A small contrastive audio-text model, trained from scratch: 7.11M parameters.
Rows from block 9 of the audio encoder of a small contrastive audio-text model, named by matrix and row number. Each number is 128 + 32 x the weight over its row's rms, rounded and kept within 0 to 255. All counts start at 0.
Before each channel's rows are labels from the 100 clips, of 14976, where the channel reaches its highest value: "peak on" is the class under the peak; "loudest" is the band of the loudest frequency at the time of the peak. Only what is clearly more common there than usual is listed. The data: short made-up English sentences, spoken by a formant synthesiser in many voices. In brackets: how many of the 100.
# c30: last pointwise conv (encoder.blocks.9.c3.0.weight, 320x320x1), inputs 160-239

peak on: /h/ (88)
loudest: 2000 to 4000 Hz (61)
c30.114 [132 154 147 109  99  85 132 106 113 114  90 108  96 142 131  99 133 121 107 123 128 169 143 135  92 117  62 138 133 175 169 112 131 132 130 125 149 134 135 161 147 165  83  95 127 143 121 142 121 107 118 145 181 122 135 130  87 103 131 150 142  84  55 178 127 126 190 138 107 145  86 159 146 125 156  85 137 154  96 114]

peak on: silence (99)
loudest: 2000 to 4000 Hz (41)
c30.232 [139 143 134 111  73 113 113  76 114 165 148 106 128 127 122 123 141 105 123 121 139 100 107 122 168  89 175 150 114 120  90 154 107 114  82 123 159  97 126 128 150 113 134  99 140 154 165 132 107 105 117 101 126  90 131 114 102 116 120 111 167  83 147 101 114 121 113 118 115 136 147  96 118 116 110 166 141  81 164 107]

peak on: /aɪ/ (100)
loudest: 250 to 500 Hz (47)
c30.78 [133 168  72 158 137 141 114  87  98 146  90 150 213  86  89 132 163 144 196 158 123 134 160 107  82 125 137 127 123 135 127 154 157 153 119  76 134 183 136 108 105  98 104 135 127 136  88 140 102 167 133 133  84  97 106 136 109 125 112 104  97 129  70 125 156 175 108 113 167  73  86 155 131 134 156  81 153 132  74 143]

peak on: /h/ (93)
loudest: 2000 to 4000 Hz (74)
c30.101 [ 78 198  77 138 105 163 131  78  50  98 124 141 130 118 105  83 114 117 115 133  80 167 161  99  84 130  90 110 111 181 169 117 128 165 109  86 148 186 127 212  67 172  96  87 117 144  59 143 109  84 107 161 121  61 144 141  68 144 115 146 116 105  80  59 125 161 176 134 112 137  85 126 131 118 131  79 126 155  64 119]

peak on: /aɪ/ (99)
loudest: 500 to 1000 Hz (80)
c30.170 [ 94 120 121 129 114  87 100 118 101 117 113 133 164  71  91 137 161 149 140 112 113 155 149 112 155 143 111 101 147 115 144 138 141 146 107  59 159 147 129 137  81 137  91 112 134 127  52 119 113 158 113 144 131 116 184 145 136 142 125 142 134 142 123  93 136 199 142 150 139  95 152 155 130 133 133 136 168 135  38 145]

peak on: /aɪ/ (100)
loudest: 500 to 1000 Hz (83)
c30.1 [ 93 126 109 112 136 184 131  74 122  87 142 117 118 103  77  75 188 124 135  79 102 155 146  92 130 130  89  99  90  91 109 193  95 107  94  93 102 172 130 110 101 131 116 124  89 120 124  99 134 100  68 108 114  91 138  97  79  99  84 129  64 128 102 116 116 134 116 122 150  66 139 107 139 100 114 130 105  99 108 154]

peak on: silence (100)
loudest: 4000 to 8000 Hz (32)
c30.218 [150 171 134  99  35 134  99 106 111 163 131  95 130 143 130 127 129  93  98 103 123  89  93 124 134 120 118 160  85 138 108 125 126 113  86 161 112 102 112 106 151 116 113  78 152 154 169 141 133 103 128  95 120  86 116  68  76 126  99  98 100 124 130 110 102 103  98 111 105 134 126 112 116 109 116 134 131 107 163  82]

peak on: /h/ (98)
loudest: 2000 to 4000 Hz (79)
c30.17 [137 141 160 142 107 135 119  98 147 123 116 131  76 155 141 107  82 129  87  77 133  95 126 117 105 121 124 134  93 151 126  87 110 121 119 154 128  73  88 100 162 108 148 111 124 139 170 138 142  83  99  93 130 104  78  95  91 122 112 135 114 129 112 106  51  96 139 105  73 106 109 125 108 116  95 102 139 128 168  76]

peak on: /z/ (95)
loudest: 250 to 500 Hz (43)
c30.109 [ 98  96  77 126 130 185 166 116  79 185 140 131 140 108 142 190  82 116 170 148 105  97 139 164 114 131 173 108 143 136 142 119 129 161 100 144  89 118 155 163  87 124 173 125 129  99 131 110 167 167 189 159 115  79 145 179 128 130 106 142  78 109 126  85 185 116 107 109 125 109 116 120 164 137 190 102 109 162 123 170]

peak on: /z/ (89)
loudest: 250 to 500 Hz (47)
c30.190 [ 88 153  67 130  62 123 111  96  65 168 109 125 253 108  99 196 146 141 234 140 101 149 146 116  92 108 159 109 132 133 119 134 150 131  61  72 141 131 129 119 107 131 134  79 139 128 102 125 125 241 174 126 126  52 148 124 101 117 117 110  45 100  79  62 173 189 111 128 141  73  73 148 113 139 165  93 134 124 129 151]

peak on: silence (99)
loudest: 4000 to 8000 Hz (38)
c30.25 [154 143 151 107  71 114  79  95 156 131 103 115 128 125 126 146  82 103 103  78 152  74  81  73 140 118 128 145 109 120 105  50 123  83 114 104 148  96  89  92 144 142  97  69 156 145 118 139 107 118 115  57 105  81 119  83 134  90  84 130 158  77 107 103  98 118 112 123  86  78 147 127 100 129  81 139 127 101 162  58]

peak on: /aɪ/ (100)
loudest: 500 to 1000 Hz (77)
c30.316 [ 61  48 164 133  93 121 147 157  96 115 107 148 140  96 153 151  87 159 140 101  86 117 177 144 132 134 122 147 127  84 149  83 140 147  83 120 151 128  90 107  67 108 132  93 124 100 100  99 161 143 154 125 138 171 124 147 167 129 159 107 138 167 125 120 158 137 142 106 152 104 126 137 136 135  99 122 160 171  71  77]

peak on: /aɪ/ (84)
loudest: 500 to 1000 Hz (71)
c30.136 [ 82 101 118 123 113 100 123  99 112  94 111 137 176 101  88 167 119 154 188 113  91 123 164  99 100 129 138 102 131 118 126 131 159 137 102  59 165 169 154 159  89 111  85 117 111  82  99 116 132 170 167 126 121  97 148 176 128 125  98 154 156 121  83 100 227 194 121  94 176 114  84 175 144 135 122  85 169 171  68 118]

peak on: silence (100)
loudest: 2000 to 4000 Hz (44)
c30.197 [139 164 114 107  44 132  77  72 104 156 155  94 114 113 108 122 139  61 115 109 134 113  84 100 165  94 168 155 123 157  67 127  81  68  62 129 130 123 106 149 161 127 123  93 142 145 186 147  88 110 112  80 133  81 148 103 101  93 104 105 184  89 126 100 112 115 118 125 114 153 153  74 121 117 107 149 121  55 191  92]

peak on: silence (98)
loudest: 4000 to 8000 Hz (37)
c30.234 [158 129 165 114  33  85  91  85 175 131  88 118 132 110  90 169 142 116 109  69 164 104  83  81 102 106  81  61 123 125 106  91 105  95  84 149 141 106 106 104 135 122  90  86 153 112 103 131 130 135 130  50  97  99 148 107 121  92 106 120 171  83 108 123 101 109 122 114 116 157 125 121  90 135 104 104 136 116 134  59]

peak on: silence (99)
loudest: 2000 to 4000 Hz (30)
c30.115 [123 139 116 113  51 158 111  95 100 142 142 121  71 125 114 110 136  90  80 114 114  90 103 110 160  87 136 145 112 114  97 147  92  99  72 147 130  93 141  88 136 104 126  85 126 122 130 122 121  81 103  75 121 111 106  94  86 132 114  99 122 119 153 106  81  89 113  89 114 152 147  88  98 115  76 161 121  87 166  98]

peak on: /ʃ/ (58)
loudest: 2000 to 4000 Hz (91)
c30.135 [133  83  78 153 124  66 136 122  82 124 140 165  90 116 107  91 116 123 102 138 115 139 123 118 250 124 121 175  92 122 156 139 129 136 127 100 142  67 141  80 170 153  89 115 129 111 118  90 137  92  97 169 186 125 170 124 187 122  92  84 107 110 181  93  99 104 125 150 110 148 239 127 140 156 109 234 131 136 146 134]

peak on: /z/ (99)
loudest: 250 to 500 Hz (44)
c30.294 [ 97 149  80 189  93 137 140 162  63 204 125 187 197  54 188 202 105 119 151 132 104 127 149 140 120 121 193 187 161 156 141 118 224 168  53  50 159 116 104 117  85 116 168 103 164  79  72  98 140 200 215 130 107  75 133 189 147 140 134  98  82 152 131  79 146 146 119 124  88  96 105 206 165 169 154 120 135 165 102 125]

peak on: /aɪ/ (39); /aʊ/ (33)
loudest: 500 to 1000 Hz (84)
c30.2 [129 134 122 167 149  89 152 112 135 109 107 156 193 107 101 172 112 186 173 107 117  80 201  92  65 155 131 103 127 128 165  88 175 177 138  88 170 144 108 136  99  86 115 101 136 154 105 144 124 159 164 162  74 142 100 185 160 160 138 136 171 152 105 104 170 187 126 105 154 116  84 167 129 166  99  96 195 195  59  77]

peak on: /ʃ/ (55)
loudest: 2000 to 4000 Hz (84)
c30.292 [117 147 101 161 138  81 109 137 117 133 115 151 143 123  80 112 145 155 125 157 103 164 175 115 136 156  70  51 137 168 187 148 149 156 140  74 169 126 143 120  95 150 107 119 144 168  81 118 124 105  92 163  95 149 137 117 161 137 179 123 118 118  90  79 107 164 157 163 121 129 148 146 120 147 148 138 161 167  95 111]

peak on: /ʃ/ (100)
loudest: 2000 to 4000 Hz (98)
c30.186 [118 111 112  91  95 180  93  69 113 154 186  78 112 100 116 125  65  92 121 126 119  80  74  91 197  99 179 171  93 103 105 111  81  93  98 176  78  85 148 127 159 150 146  83 117  97 186 133 101 114 108 141 122  69 122 107 139  86  95 141  67  61 176 113 110  83  86 117 142 105 168  73 116 111  96 181  85  97 209 114]

peak on: /h/ (52)
loudest: 2000 to 4000 Hz (76)
c30.169 [ 81 149  86 115 130 159 125  90  88  68 141 108 108 118  71 126 158 101 147 148  85 135 153 100  85 140 121  97  97 147 152 163  74 142 124  88 106 159 161 168  71 142 128 134  85 111 109 158 126 106 126 135  98  94 137 143  74 120  83 144  68  96  74 113 164 126 109 143 153  74  72 104 166 106 141  71 106 161 105 141]

peak on: /ʃ/ (100)
loudest: 2000 to 4000 Hz (95)
c30.97 [111 127 124 123 125 142 133  68 146 148 171 108 120 132 124 157  92 113 124 103 118  96 140  96 153 141 169 152 129 149 142  83 111 139 140 127 109 112 135 152 144 158 155 117 133 126 151 144 140 121 148 171 159  60 158 160 149 104  96 138  62  73 150 129 145 127 108 147 129  64 149 107 155 130 156 155 128 114 142 134]

peak on: /z/ (61)
loudest: 250 to 500 Hz (50)
c30.3 [ 72 116 106 180  87 150 156 104  44 171 119 196 183  88 142 222 125 150 197  73  91 132 171 111 126 125 159 143 136 121 162 113 176 204  62  95 142 112  93  84  72 102 167  94 133 128  86 122 160 244 217 117  99 101 107 186 155 121  88  72  56 134 145  87 190 167 110 106 102 108 127 184 109 144 121 135 146 205  94 116]

peak on: /aɪ/ (78)
loudest: 250 to 500 Hz (47)
c30.123 [124 122 117 162 141 103 153  93 112 124  89 175 172 118 110 177  66 166 175 103 103 102 165  78 123 138 127 128 134 135 175  67 183 180 140 128 164 138 169 127 128  76 116  98 148 158 151 146 139 178 176 166 127  82  98 196 154 130 124 121 134 128 113  80 216 176 123  89 172 139 110 169 173 138 107 120 180 184 116 126]

peak on: silence (97)
loudest: 2000 to 4000 Hz (49)
c30.271 [116 130 135 133  62 106 123  88 135 152 123 133  83  91 156 149 127 104 110 108 126 101 116 131 156 102 151 151 115  86  62 117 107 105  59 124 133  88 107 105 120 113 128  97 114 125 103 117 128 107 138  48  74 102 102 140 105  96 134 119 142  91 143 111 131 107 132  93  99 145 153  86 124 132 123 161 127  97 146  90]

peak on: /z/ (58)
loudest: 250 to 500 Hz (47)
c30.154 [ 75 175  93 155  82 131  98 105  69 183  99 131 248 115  99 162 167 136 210 154  90 174 145 183  96 106 137 111 134 134 141 144 170 142  83  98 164 152 137  96  95 124 126 117 172 137  92 111 131 197 154 125 135  94 122 121 112 130 142  54  90 117  91  71 158 236 149 141 153 144  91 175 143 143 170  95 144 120  94 139]

peak on: /ʃ/ (99)
loudest: 2000 to 4000 Hz (99)
c30.159 [145 126 126  77 147 135 106 133 153 108 155  88  47 117  83  86 144 119  85 128 137  90  73 111 199 137 168 123  87  82 101 150  65  71 146 146 122 102 142 114 146 118 112 148 136 119 181 128  93  64  70  93  92 171 128  57 160 156 123 139 143 147 159 136  45  79 138 128 110 174 183  18  88 119  82 191 127  67 171 115]